A small contrastive audio-text model, trained from scratch: 12.8M parameters.
Rows from block 2 of the audio encoder of a small contrastive audio-text model, named by matrix and row number. Rows with one number belong to one neuron. Each number is 200 + 40 x the weight over its row's rms, rounded and kept within 0 to 999. All counts start at 0.
After each neuron's rows are labels from the 100 clips, of 14848, where the neuron reaches its largest size: "lies over" is the class under the peak. Only what is clearly more common there than usual is listed. The data: strings of digits, spoken by a formant synthesiser in many voices. In brackets: how many of the 100, against the usual share in percent.
# gate: first MLP gate (encoder.blocks.2.ff1.gate.weight, 336x128), inputs 0-63
# fc1: first MLP up (encoder.blocks.2.ff1.fc1.weight, 336x128), inputs 0-63
# fc2: first MLP down (encoder.blocks.2.ff1.fc2.weight, 128x336, transposed), outputs 0-63

gate.58,160,150,210,170,230,246,217,197,206,169,210,169,176,253,145,219,231,125,252,102,235,186,230,190,205,218,123,249,209,184,206,186,288,216,204,225,264,139,263,235,199,175,202,196,110,193,284,178,195,233,164,215,184,219,185,216,185,205,189,243,222,235,277,204
fc1.58,169,191,121,244,197,152,166,230,195,204,161,120,222,203,247,167,175,212,205,126,186,238,254,216,197,166,161,221,216,190,221,244,162,157,196,246,253,154,264,214,259,135,217,198,221,234,252,274,235,185,210,206,261,153,175,179,191,131,169,281,205,189,202,159
fc2.58,122,211,289,216,183,120,123,190,246,208,193,225,272,213,194,259,243,135,208,198,214,264,177,212,201,153,251,174,225,200,251,271,238,263,217,191,252,258,185,212,228,172,193,191,191,154,230,296,182,220,247,228,268,248,218,162,171,230,155,211,225,175,226,198
lies over: /oʊ/ (82 vs 2.1)

gate.293,157,152,215,188,154,158,194,151,170,185,180,175,237,288,230,136,269,244,122,229,275,197,165,193,250,223,169,199,185,233,158,134,226,150,185,164,240,200,126,195,122,179,212,216,254,157,196,195,120,170,226,242,181,209,145,183,205,204,188,178,159,179,145,235
fc1.293,133,279,209,208,272,168,267,207,154,184,221,261,207,174,157,315,242,244,176,180,225,210,162,187,186,290,187,189,239,287,123,173,263,227,210,128,132,201,236,201,232,193,178,222,148,209,175,202,193,205,168,188,229,227,256,240,230,219,126,214,232,186,182,202
fc2.293,203,198,135,287,205,201,155,240,138,279,139,153,229,191,192,192,225,225,208,246,212,276,222,190,172,46,200,256,222,144,189,222,267,139,186,182,215,239,143,264,205,248,211,216,177,199,198,199,216,226,224,177,210,194,195,204,216,147,227,128,194,191,186,208
lies over: /f/ (44 vs 2.8); /v/ (43 vs 1.5)

gate.294,198,158,195,219,259,175,141,218,211,249,270,221,159,286,162,190,155,177,239,195,197,215,197,150,135,239,216,233,193,121,228,257,229,203,193,179,204,240,170,243,248,158,185,181,131,154,202,251,286,174,197,233,180,200,205,172,191,241,250,193,158,207,226,282
fc1.294,210,219,183,164,282,176,159,261,179,205,205,174,240,228,205,144,183,237,186,230,239,256,200,175,197,154,115,165,142,173,195,227,266,155,177,258,240,117,218,213,188,180,179,282,165,219,198,184,185,162,136,187,128,265,182,198,135,152,259,169,212,284,216,214
fc2.294,235,126,179,190,237,147,145,230,164,250,212,225,150,194,110,178,177,182,222,211,240,282,179,204,148,188,191,256,179,236,260,164,223,168,155,174,205,218,181,168,146,239,253,236,180,198,206,171,323,228,205,187,203,190,220,156,180,174,173,180,167,188,277,299
lies over: /ɪ/ (62 vs 3.4)

gate.26,184,164,208,211,241,206,187,182,224,180,166,182,176,200,147,135,273,205,214,214,262,171,144,225,138,156,185,214,164,240,176,162,123,159,217,220,185,169,173,225,219,184,191,238,180,145,221,173,142,144,205,194,230,226,183,224,153,143,151,134,206,155,167,229
fc1.26,181,144,211,143,254,221,244,210,183,240,181,263,203,215,210,190,133,169,215,125,170,173,254,180,191,170,237,231,259,157,240,236,138,200,266,190,250,191,207,178,133,140,228,186,228,168,219,208,262,149,249,199,210,152,179,111,149,133,290,245,192,187,207,267
fc2.26,182,175,185,69,259,138,183,172,237,188,232,186,188,170,203,253,193,111,186,143,216,154,141,162,153,229,244,191,221,206,244,151,150,230,283,220,205,169,289,197,163,120,207,190,223,191,232,229,152,137,241,194,201,141,227,165,167,210,157,215,224,241,184,168
lies over: /ɔ/ (100 vs 2.6)

gate.227,199,167,210,234,193,227,206,208,181,219,180,161,220,252,196,188,273,170,200,165,214,219,179,180,167,175,198,214,202,206,204,146,273,250,203,242,229,159,180,237,157,198,196,216,216,198,196,234,216,188,188,113,276,241,240,203,179,173,197,228,152,124,221,179
fc1.227,174,267,209,207,126,218,169,246,180,192,181,259,208,264,248,220,231,150,155,161,174,249,249,238,219,178,209,241,188,177,237,242,169,179,230,225,275,188,227,202,217,212,176,177,212,224,187,167,256,206,198,223,190,178,124,241,155,160,238,217,183,171,228,166
fc2.227,197,152,252,177,217,184,230,191,188,170,248,281,201,112,209,211,117,207,244,156,283,182,199,226,253,217,205,183,175,263,183,235,171,264,244,170,178,215,264,199,206,178,243,183,217,171,203,211,247,274,188,195,214,176,190,168,198,188,181,182,225,159,159,144
lies over: /ɔ/ (73 vs 2.6)

gate.277,257,156,145,182,251,234,186,245,212,140,228,254,167,248,234,164,220,232,240,192,189,154,182,139,169,178,194,255,187,222,174,273,148,260,172,190,235,232,320,177,212,142,245,211,199,173,251,263,224,166,138,154,191,217,250,232,224,186,189,174,208,213,172,227
fc1.277,270,160,221,163,158,175,170,273,250,178,195,157,249,152,190,233,229,204,162,163,186,273,291,206,178,238,179,199,246,182,226,126,206,124,270,187,223,164,148,160,228,217,207,124,203,223,88,239,239,166,198,188,241,171,225,167,230,266,213,206,257,278,218,215
fc2.277,241,242,183,153,118,150,159,255,181,194,239,147,209,197,182,217,212,185,189,172,141,259,150,259,129,116,126,235,210,178,153,226,193,148,234,266,218,147,176,194,219,248,215,188,182,205,188,208,143,160,200,261,128,203,257,228,151,170,217,154,149,246,167,180
lies over: /s/ (84 vs 4.4)

gate.157,225,158,200,203,152,199,180,214,106,193,229,191,136,191,182,150,209,210,141,204,170,192,156,240,213,179,229,217,173,177,160,206,222,212,188,209,207,265,178,202,260,126,232,227,114,180,197,266,219,241,155,171,258,202,273,226,149,241,210,210,180,251,213,179
fc1.157,252,210,142,189,161,125,200,167,187,191,209,193,166,114,214,229,186,145,143,104,199,226,192,175,262,230,208,149,241,241,139,234,210,218,305,247,255,213,175,169,222,204,197,196,217,231,210,171,163,289,173,195,245,132,220,168,190,223,251,182,198,238,208,220
fc2.157,208,131,242,148,235,215,210,172,136,174,156,216,211,189,276,230,170,191,198,194,246,218,197,223,210,262,177,214,226,225,185,215,152,259,278,181,194,155,202,120,261,232,195,141,189,183,80,221,278,194,172,178,128,143,187,259,178,173,211,187,220,198,195,227
lies over: /ʌ/ (62 vs 1.8); /w/ (38 vs 0.8)

gate.23,199,184,186,209,218,291,125,135,246,218,201,249,163,163,182,197,181,158,160,141,180,183,242,192,212,207,175,178,168,195,161,140,193,145,164,243,171,168,163,206,190,325,122,199,233,170,219,137,154,238,241,141,139,204,220,171,157,194,266,241,178,177,231,199
fc1.23,186,182,202,117,183,165,243,191,238,222,267,186,165,154,230,186,158,248,204,227,220,172,132,99,226,199,236,180,208,225,129,235,209,242,254,138,212,242,181,144,177,135,199,218,192,221,219,206,189,144,189,132,254,203,175,229,235,168,182,154,188,256,146,141
fc2.23,219,193,175,237,222,230,174,288,266,204,180,230,196,242,143,236,274,168,155,161,188,186,209,230,119,182,196,194,250,164,141,195,192,208,196,207,212,199,139,192,189,246,238,211,170,186,182,275,193,241,169,182,207,227,262,211,227,227,239,176,198,153,278,138
lies over: /ɪ/ (65 vs 3.4)

gate.253,138,265,244,251,206,199,209,221,225,246,195,272,149,213,162,238,194,201,209,188,190,210,235,106,193,201,220,175,171,147,164,232,195,279,144,217,164,231,206,204,214,236,192,127,156,167,139,124,169,211,232,226,236,151,160,195,256,218,165,283,225,278,264,248
fc1.253,239,170,176,218,220,213,211,181,195,176,211,195,212,275,136,224,273,157,159,249,240,234,232,177,212,198,142,219,158,218,139,225,176,173,163,249,188,254,207,187,193,160,131,241,226,246,166,159,217,168,204,240,200,252,252,176,188,180,237,158,199,123,212,168
fc2.253,201,148,154,221,188,159,224,202,204,270,172,166,215,200,240,101,251,171,244,205,185,276,163,263,232,214,263,244,223,216,208,174,244,164,222,209,201,235,263,204,150,252,179,252,139,188,256,199,205,174,122,177,188,235,176,255,161,179,188,167,172,196,261,200
lies over: /s/ (36 vs 4.4); /k/ (35 vs 1.7)

gate.214,152,243,229,119,237,259,251,214,236,246,225,131,207,256,162,165,257,160,237,148,228,218,253,196,183,165,244,174,244,162,249,166,246,180,217,250,235,152,269,196,126,224,132,225,220,188,219,190,120,172,231,186,145,203,181,181,227,180,215,231,279,203,209,244
fc1.214,181,224,228,218,143,232,159,183,170,184,193,191,178,195,259,202,192,211,127,186,157,152,246,183,172,211,140,192,213,127,201,138,98,169,177,222,187,243,154,225,195,252,215,223,205,166,202,188,271,172,171,233,223,182,282,235,174,229,174,183,226,140,179,244
fc2.214,200,125,270,130,172,128,192,193,181,181,221,218,194,108,254,238,196,211,218,197,242,158,174,221,211,238,269,230,233,254,114,266,227,223,213,167,167,216,182,220,242,213,201,156,168,104,153,163,208,179,180,201,202,196,209,144,180,228,236,139,188,127,217,155
lies over: /ɹ/ (67 vs 2.6)

gate.243,253,159,261,243,234,277,250,129,201,209,252,167,206,147,109,201,236,161,185,258,152,254,176,228,203,196,192,218,138,183,218,182,251,181,287,167,137,208,277,238,209,144,217,254,151,225,233,210,202,232,250,204,265,182,112,181,234,159,285,221,250,202,214,211
fc1.243,246,196,204,141,112,175,207,193,120,167,156,158,202,186,259,194,189,128,211,212,234,292,230,228,268,260,181,218,200,200,254,142,217,192,165,223,137,147,211,253,193,158,278,252,202,212,178,159,183,124,187,241,213,222,201,154,166,194,203,254,224,233,209,198
fc2.243,234,246,246,173,281,170,195,150,207,160,137,219,253,190,179,171,215,154,220,252,176,145,156,173,174,210,246,193,324,233,215,251,204,246,166,214,226,195,169,240,191,195,229,141,184,149,153,202,224,309,176,217,258,209,243,233,217,203,192,190,212,152,146,211
lies over: /oʊ/ (78 vs 2.1)

gate.244,167,208,179,165,270,138,247,149,211,240,161,205,272,199,232,188,212,243,224,204,231,200,211,114,168,220,161,261,188,173,266,227,209,206,187,208,169,180,205,142,171,197,206,128,123,165,314,196,156,178,186,240,157,192,177,208,166,122,231,286,236,211,220,241
fc1.244,230,247,259,207,232,271,245,181,245,280,219,218,233,148,245,183,229,187,194,173,206,232,221,168,146,138,233,201,229,116,307,209,230,175,212,242,147,193,184,232,199,228,228,161,225,171,222,192,195,252,171,263,147,200,215,200,248,197,158,250,183,215,190,244
fc2.244,255,272,194,192,189,256,262,264,220,224,215,220,171,152,124,239,196,221,118,225,191,212,183,209,172,169,217,179,183,197,191,146,84,226,171,216,244,235,199,208,192,246,222,233,176,246,68,185,200,216,184,188,214,220,190,165,247,206,176,120,210,273,164,213
lies over: /ɹ/ (90 vs 2.6)

gate.64,174,205,199,186,228,237,270,168,170,264,175,111,188,150,97,211,157,222,236,237,210,210,241,162,183,167,180,163,142,216,240,232,259,149,219,174,234,152,222,184,160,221,261,172,208,241,232,178,186,168,202,199,227,220,131,152,204,119,185,239,229,196,203,230
fc1.64,235,177,198,273,210,191,208,265,198,248,229,168,206,197,162,203,185,195,209,219,145,265,183,234,174,216,175,144,161,223,234,214,131,280,204,185,253,187,229,205,198,211,261,250,196,216,238,188,129,199,294,130,187,246,156,197,247,122,209,232,249,215,183,160
fc2.64,201,314,166,199,221,192,187,170,295,185,110,129,234,161,236,181,217,116,227,227,202,202,144,217,184,252,174,216,277,266,215,231,229,137,211,271,172,293,265,221,215,189,204,235,210,270,245,227,174,172,189,248,244,235,219,182,234,198,209,218,224,181,191,205
lies over: /ɹ/ (69 vs 2.6); /oʊ/ (30 vs 2.1)

gate.35,125,221,215,157,228,229,169,270,230,204,276,215,245,134,163,238,204,188,195,208,173,242,212,157,221,199,233,174,216,118,269,226,242,246,224,179,181,208,226,230,172,181,243,124,171,220,228,220,159,259,209,163,203,163,249,152,176,166,191,149,152,253,214,220
fc1.35,222,238,188,164,238,169,226,216,263,241,113,218,208,217,253,213,254,211,209,225,190,272,198,202,160,118,207,232,181,128,283,227,236,147,194,196,203,205,199,198,177,190,250,165,149,158,256,155,232,252,218,158,128,233,173,180,235,130,180,193,185,208,305,229
fc2.35,196,290,208,222,210,252,232,252,221,230,220,173,183,179,187,180,248,140,218,236,201,299,163,226,198,230,242,233,122,184,212,179,143,160,169,140,218,226,193,122,192,238,262,228,229,251,142,175,292,211,179,172,207,248,165,210,225,186,177,179,243,300,199,227
lies over: /ɹ/ (94 vs 2.6)

gate.218,231,207,266,212,192,223,205,240,243,186,233,102,201,142,246,232,219,228,174,186,190,180,180,221,160,168,162,201,194,224,188,169,148,157,196,219,163,212,116,147,210,291,145,186,216,178,192,119,244,219,154,185,211,155,195,250,185,219,120,213,128,261,113,193
fc1.218,231,182,197,229,177,231,182,255,246,165,205,262,172,261,154,253,231,251,206,193,212,158,211,195,178,205,231,166,218,202,144,289,172,244,161,209,206,190,245,177,138,176,272,197,215,207,247,129,281,190,199,119,226,128,214,180,198,204,188,158,174,161,216,92
fc2.218,219,221,204,172,150,140,183,205,227,206,251,298,225,157,206,94,182,187,145,200,187,101,218,210,179,175,219,162,245,247,180,173,132,211,239,197,182,173,131,241,189,275,109,173,150,285,169,248,170,270,152,255,156,181,217,216,170,192,208,177,179,176,173,169
lies over: /ɔ/ (83 vs 2.6)

gate.260,249,272,126,202,175,173,128,134,176,222,157,149,231,158,225,145,196,159,154,162,158,241,128,273,137,211,181,215,258,188,171,157,211,152,213,192,115,181,160,247,259,136,157,240,150,192,242,222,205,218,218,250,238,166,143,179,241,247,202,225,226,177,140,186
fc1.260,209,254,225,229,150,238,173,235,223,179,137,128,158,214,253,197,165,180,154,147,173,242,174,212,232,213,236,173,212,244,171,202,150,204,187,183,111,218,207,184,239,232,132,187,204,188,241,126,201,213,261,223,248,183,191,187,223,204,182,254,159,296,150,162
fc2.260,191,161,218,133,221,251,223,164,249,253,172,109,195,178,168,217,192,190,290,223,194,229,206,114,196,175,236,231,170,166,242,202,276,226,170,188,250,139,206,232,202,156,253,298,251,152,212,184,244,194,208,156,207,213,216,130,186,229,170,148,227,202,227,183
lies over: /ɔ/ (100 vs 2.6)

gate.309,241,179,214,237,197,222,162,186,126,216,228,182,242,195,182,220,223,146,178,159,224,249,192,184,205,217,238,254,217,231,204,265,278,188,261,204,227,139,305,208,200,189,254,229,148,177,198,215,133,138,236,181,196,269,145,248,203,172,251,247,199,211,163,181
fc1.309,246,168,188,196,125,186,173,252,237,207,208,151,154,139,205,150,142,134,214,226,167,155,227,207,208,254,181,220,250,196,262,217,254,176,211,263,196,213,238,191,184,198,182,187,194,206,249,174,205,179,264,172,211,133,201,147,246,222,203,155,306,277,198,139
fc2.309,174,180,255,173,183,147,206,200,182,140,211,245,218,251,212,224,287,188,197,229,124,233,162,171,186,134,149,211,270,241,235,131,200,169,197,229,177,192,137,288,152,161,185,138,171,263,206,191,138,254,252,208,281,169,169,231,240,221,182,178,137,162,163,248
lies over: /oʊ/ (69 vs 2.1)

gate.224,222,171,184,251,214,128,209,192,177,247,207,152,250,137,177,191,207,215,157,174,209,194,142,263,229,173,205,164,169,272,155,114,211,190,187,198,198,158,213,262,260,230,218,234,131,166,226,222,201,228,241,138,255,207,238,180,217,131,168,190,171,179,175,155
fc1.224,228,233,196,140,246,270,247,195,175,187,200,257,233,144,226,146,206,214,198,205,168,179,185,239,187,198,229,190,184,205,196,250,205,183,193,272,217,193,267,226,195,148,213,151,211,213,220,207,146,192,223,159,131,152,192,225,238,143,282,212,185,115,275,209
fc2.224,175,174,180,207,233,244,185,173,213,193,232,218,88,236,171,217,168,131,245,192,125,147,185,172,234,237,246,176,225,219,224,261,219,128,196,199,199,216,222,200,257,166,217,208,241,242,273,176,238,183,146,225,230,245,232,265,177,131,173,245,147,161,269,201
lies over: /oʊ/ (78 vs 2.1)

gate.132,174,208,215,196,224,229,164,151,160,188,184,168,212,162,205,118,269,192,175,178,192,169,149,225,180,158,214,218,188,213,188,127,154,263,206,146,294,261,164,186,184,127,236,143,159,172,227,188,203,213,226,222,124,179,120,239,197,195,148,163,136,238,277,212
fc1.132,224,115,170,155,180,226,112,189,234,197,216,171,201,162,209,157,163,212,185,180,201,195,249,207,189,149,234,198,156,232,211,265,147,221,206,204,232,231,278,195,207,171,185,201,183,177,247,245,128,202,146,129,185,225,208,152,140,167,245,209,147,290,123,192
fc2.132,197,177,177,160,196,194,216,200,177,337,214,211,159,129,157,188,173,245,179,125,214,189,259,137,233,187,252,237,192,175,161,116,147,229,227,208,209,189,251,174,198,176,178,202,205,152,205,201,147,171,220,181,156,191,226,177,171,251,205,215,176,201,268,179
lies over: /f/ (98 vs 2.8)

gate.310,218,212,183,209,174,191,195,260,176,220,154,249,196,189,231,198,173,224,252,210,250,197,254,189,287,200,272,205,212,261,186,177,196,255,244,170,138,305,237,209,221,199,176,167,186,180,107,208,168,199,198,192,163,186,154,222,218,227,202,297,242,242,150,209
fc1.310,145,184,187,190,212,190,234,129,162,148,177,213,230,208,200,225,223,232,174,142,175,221,183,235,159,193,203,181,223,163,278,232,154,214,232,170,214,166,134,184,118,230,254,171,260,139,254,239,141,266,201,197,133,188,141,262,188,91,220,231,150,227,268,261
fc2.310,184,192,219,233,221,247,202,165,212,111,265,135,164,244,193,221,151,222,165,248,251,169,177,204,174,201,157,173,273,166,210,261,197,238,112,207,151,201,187,203,251,223,241,166,229,265,192,250,231,205,175,210,244,218,262,98,228,226,126,290,165,197,203,183
lies over: /s/ (94 vs 4.4)

gate.286,182,167,200,257,230,126,108,176,222,201,224,183,182,193,195,202,255,163,220,241,194,253,231,138,154,209,193,202,146,205,198,215,161,205,161,169,215,222,239,185,221,184,190,175,204,188,142,194,233,253,226,185,165,162,210,182,221,240,200,158,216,109,246,157
fc1.286,228,264,198,192,112,197,237,229,139,147,195,212,224,203,137,209,253,146,228,174,211,194,120,211,239,236,206,155,206,245,159,185,134,188,230,102,232,247,212,194,203,207,140,202,177,183,143,137,293,223,207,223,207,172,206,243,176,205,134,182,214,200,193,242
fc2.286,232,204,190,266,225,183,224,191,167,200,148,266,212,248,233,233,231,214,184,192,208,225,145,165,226,237,88,234,209,241,184,229,160,215,126,162,202,239,166,226,203,208,213,217,155,179,179,208,204,111,213,203,216,185,191,156,211,153,237,191,184,178,181,203
lies over: /f/ (97 vs 2.8)

gate.334,205,290,198,151,234,291,235,209,187,164,215,213,242,197,183,201,171,176,140,108,145,148,174,230,282,162,184,214,193,228,198,151,212,254,235,204,162,177,193,233,215,265,171,195,148,243,220,289,162,189,233,148,229,126,226,225,204,196,271,185,223,190,171,250
fc1.334,225,246,186,107,149,134,236,232,220,140,232,193,216,208,155,218,232,145,219,162,164,206,112,113,212,263,139,189,163,179,221,196,101,155,228,184,222,190,223,243,218,124,211,211,149,198,204,271,177,171,178,148,190,218,128,220,245,232,265,154,219,170,211,250
fc2.334,164,254,220,145,293,190,225,186,169,174,192,244,147,211,185,185,246,197,153,249,207,152,155,244,176,159,209,248,202,169,236,205,190,198,188,240,176,166,225,169,165,271,159,231,164,281,183,122,191,211,206,246,192,256,209,235,227,217,115,175,162,263,173,194
lies over: /ɔ/ (66 vs 2.6)

gate.130,226,188,227,277,212,200,162,286,192,153,143,171,192,207,125,205,184,247,196,164,194,153,222,206,207,260,170,176,212,204,242,205,153,236,214,120,188,166,191,211,186,178,222,265,205,210,167,199,191,131,210,133,152,240,198,202,124,198,197,170,219,192,203,230
fc1.130,243,198,294,176,221,208,213,222,178,174,146,241,212,222,206,229,286,197,191,207,213,137,163,179,173,212,160,203,282,174,166,204,167,186,211,250,258,212,239,270,232,129,178,192,167,234,190,215,221,239,275,252,193,176,145,200,180,165,212,179,131,256,218,183
fc2.130,176,200,166,238,267,207,188,228,183,273,219,202,234,154,202,175,181,170,194,183,232,193,160,181,130,226,165,198,179,255,180,228,243,230,239,154,190,229,147,133,215,233,159,275,217,138,164,203,205,144,184,226,149,244,258,230,266,215,270,195,246,126,182,209
lies over: /ɪ/ (54 vs 3.4)

gate.48,148,149,182,241,252,265,205,212,202,200,153,227,156,279,213,152,205,164,281,178,147,164,262,199,229,275,134,253,180,191,244,260,187,105,199,226,170,182,237,219,226,232,168,272,195,213,278,200,169,147,253,173,251,173,191,174,212,191,216,166,209,184,193,218
fc1.48,206,196,162,163,192,166,196,137,244,145,252,184,253,187,153,217,202,171,176,114,205,217,170,217,237,174,247,199,191,180,202,193,243,217,170,278,216,141,278,171,220,103,239,170,221,173,277,199,312,251,234,201,213,214,221,227,196,179,197,253,199,273,163,250
fc2.48,124,197,232,241,166,149,217,164,198,207,215,228,228,234,229,224,228,136,249,238,178,239,191,216,187,131,139,203,225,292,253,201,201,157,210,226,183,226,110,263,204,126,134,158,207,216,195,270,125,187,257,180,297,166,188,168,176,270,178,178,260,161,215,145
lies over: /oʊ/ (84 vs 2.1)

gate.38,263,171,210,153,159,193,275,234,178,217,159,148,205,243,168,200,156,135,279,252,249,242,143,237,118,177,239,246,229,168,249,216,220,292,178,213,210,119,208,154,202,147,213,214,216,185,170,172,148,227,170,184,206,192,171,235,246,220,233,172,241,107,189,206
fc1.38,283,170,242,243,217,193,233,211,179,110,214,178,172,188,189,134,226,164,226,235,237,217,272,233,248,229,221,153,214,189,167,157,150,246,221,192,185,211,177,140,153,158,297,206,229,178,255,186,203,171,277,223,247,221,166,254,262,190,234,199,175,202,242,200
fc2.38,238,150,198,205,214,188,238,263,233,195,208,224,150,157,184,177,198,186,138,158,151,195,202,223,271,188,175,205,243,247,197,183,174,192,165,210,157,98,203,180,212,194,161,164,106,148,268,219,189,254,257,206,251,146,182,167,143,160,261,218,168,220,153,197
lies over: /ʌ/ (36 vs 1.8)

gate.120,167,248,204,273,270,207,219,198,271,140,190,196,239,234,153,220,219,247,214,144,191,169,212,207,151,178,159,238,196,318,145,234,168,221,181,192,174,211,151,221,191,156,231,164,188,173,143,146,197,186,186,192,166,174,222,224,203,148,192,177,168,224,207,193
fc1.120,244,223,271,136,221,171,267,180,258,149,211,187,181,182,198,188,200,257,258,155,159,184,139,201,168,156,260,205,169,140,163,178,176,236,184,205,182,213,214,131,144,157,158,151,241,227,141,168,155,213,204,156,179,150,232,249,141,201,136,215,185,238,150,254
fc2.120,164,201,272,161,152,218,228,180,232,165,189,227,178,128,201,152,185,162,143,184,182,192,167,159,193,166,211,115,184,220,231,107,198,210,225,159,197,134,154,273,103,219,185,205,188,206,222,210,91,184,228,180,274,168,209,187,163,214,213,197,159,184,256,163
lies over: silence (79 vs 50.5)

gate.89,199,185,158,153,273,210,230,226,217,208,261,142,272,279,85,179,175,212,229,140,259,212,235,162,203,169,130,233,185,195,186,153,271,182,140,183,264,198,208,178,188,187,173,206,158,241,189,175,244,238,167,214,204,167,224,272,200,176,214,218,158,164,279,197
fc1.89,183,213,108,181,178,184,166,282,162,264,202,230,232,186,171,237,177,157,208,136,191,258,178,237,174,165,174,228,203,230,245,187,213,218,262,255,215,125,212,183,187,153,278,197,211,236,222,177,292,194,232,239,229,207,214,200,162,149,220,213,149,257,159,128
fc2.89,132,256,176,265,198,114,182,183,219,213,185,258,286,152,236,244,213,129,200,216,193,189,127,220,194,191,197,178,265,259,258,207,153,176,253,160,211,253,200,196,239,158,158,222,195,163,183,264,149,192,208,229,199,265,213,205,191,201,135,197,248,193,187,183
lies over: /oʊ/ (78 vs 2.1)

gate.121,235,180,200,198,157,260,154,238,165,184,229,219,255,215,122,158,236,301,149,238,181,248,260,127,265,235,220,272,243,265,123,209,205,236,190,224,218,210,245,194,211,190,195,265,211,137,150,227,184,191,145,198,234,311,234,299,234,212,209,223,179,241,175,149
fc1.121,168,203,248,240,208,167,173,206,172,189,111,177,287,271,155,176,206,276,252,255,182,200,204,203,203,227,219,214,253,229,208,202,214,264,194,228,190,254,128,141,152,196,162,229,141,162,217,126,174,227,170,208,139,253,188,247,135,202,149,143,194,104,216,195
fc2.121,229,201,163,183,224,198,200,262,140,268,258,192,109,209,203,200,167,284,166,236,205,225,196,209,168,188,200,212,124,156,179,192,252,151,177,164,179,218,198,227,186,202,220,220,168,282,222,161,245,172,220,82,231,194,177,133,280,234,297,212,209,247,263,286
lies over: /f/ (36 vs 2.8)

gate.82,219,180,259,195,166,184,190,177,181,256,224,104,197,162,203,174,221,200,166,209,178,260,184,147,162,232,240,153,149,298,134,239,100,161,171,194,172,256,134,193,175,216,225,253,227,212,177,168,153,214,169,232,237,161,199,170,212,152,184,209,192,178,167,256
fc1.82,182,265,190,218,251,179,210,165,174,165,152,155,196,169,180,211,190,147,203,248,169,277,155,241,211,231,246,231,168,317,146,191,220,171,170,195,165,249,180,206,134,150,209,285,223,152,168,182,245,187,206,289,269,211,225,194,225,220,161,161,204,243,164,123
fc2.82,243,151,244,203,190,263,210,278,304,214,200,141,202,287,190,201,206,283,242,189,173,256,289,163,190,170,170,256,223,165,229,174,225,206,189,183,167,206,184,146,216,229,229,222,172,210,202,211,224,258,169,107,187,243,210,250,213,209,250,191,137,179,198,188
lies over: /ɔ/ (95 vs 2.6)

gate.241,249,185,195,165,171,216,220,232,234,249,194,192,249,194,166,239,251,144,131,135,179,239,154,188,129,198,206,190,262,192,149,167,216,138,269,209,240,227,186,194,240,249,235,208,197,242,237,241,220,148,166,190,202,169,231,244,200,157,215,183,233,253,197,158
fc1.241,273,130,137,163,230,165,192,280,227,159,227,225,243,225,211,234,160,230,264,236,174,181,197,234,160,219,239,206,129,188,160,214,120,236,179,180,202,263,252,164,236,173,181,217,201,212,158,236,175,188,133,105,121,227,259,203,188,229,151,131,303,247,147,189
fc2.241,208,217,222,223,188,198,277,265,133,160,140,238,200,192,274,201,166,163,143,221,215,209,171,207,117,144,126,201,182,153,102,242,216,171,220,240,222,159,181,268,124,269,240,175,162,215,183,180,176,120,176,300,166,209,206,227,311,185,175,156,196,202,171,223
lies over: /oʊ/ (98 vs 2.1)

gate.235,183,176,187,183,219,161,202,155,273,221,195,150,205,197,227,170,178,182,210,174,181,188,181,209,140,127,146,212,133,164,175,229,78,179,218,274,184,201,196,208,191,183,165,266,220,187,264,124,125,232,216,168,243,211,218,206,156,209,160,175,243,127,218,253
fc1.235,180,143,236,185,219,226,198,203,253,184,191,193,224,194,165,185,189,221,161,245,242,182,224,234,161,136,190,252,146,143,200,180,129,220,220,167,177,182,163,204,156,227,112,221,235,178,157,237,135,230,168,115,201,233,202,202,230,109,213,169,148,216,233,240
fc2.235,226,148,235,102,220,169,125,125,173,196,174,178,218,193,247,230,202,207,240,119,196,188,176,115,187,223,234,172,240,166,275,175,168,145,212,232,273,91,212,187,195,198,206,220,152,188,220,86,177,191,171,168,156,153,207,237,158,165,259,167,192,180,199,234
lies over: silence (77 vs 50.5)

gate.8,132,236,131,236,250,201,113,213,169,262,218,169,185,200,202,208,243,179,176,171,276,209,225,164,238,257,155,184,202,246,190,252,205,265,206,225,178,251,247,228,234,269,135,116,236,207,254,242,178,187,251,218,159,226,127,210,165,234,195,192,168,172,170,198
fc1.8,250,243,231,254,198,234,190,188,177,222,171,221,172,270,194,181,244,147,204,215,167,238,262,263,154,167,201,178,144,140,173,147,255,231,188,158,251,295,182,227,146,159,170,152,184,241,209,265,227,211,175,258,252,174,184,149,206,251,268,207,154,204,238,174
fc2.8,137,226,178,141,182,175,197,206,225,264,238,284,158,189,277,209,132,165,204,230,234,193,206,169,181,266,286,129,219,173,221,207,175,182,308,177,283,241,236,195,227,212,233,219,178,209,187,208,221,184,155,153,164,186,283,163,210,229,185,166,272,132,201,157
lies over: /ɔ/ (56 vs 2.6); /aɪ/ (42 vs 6.4)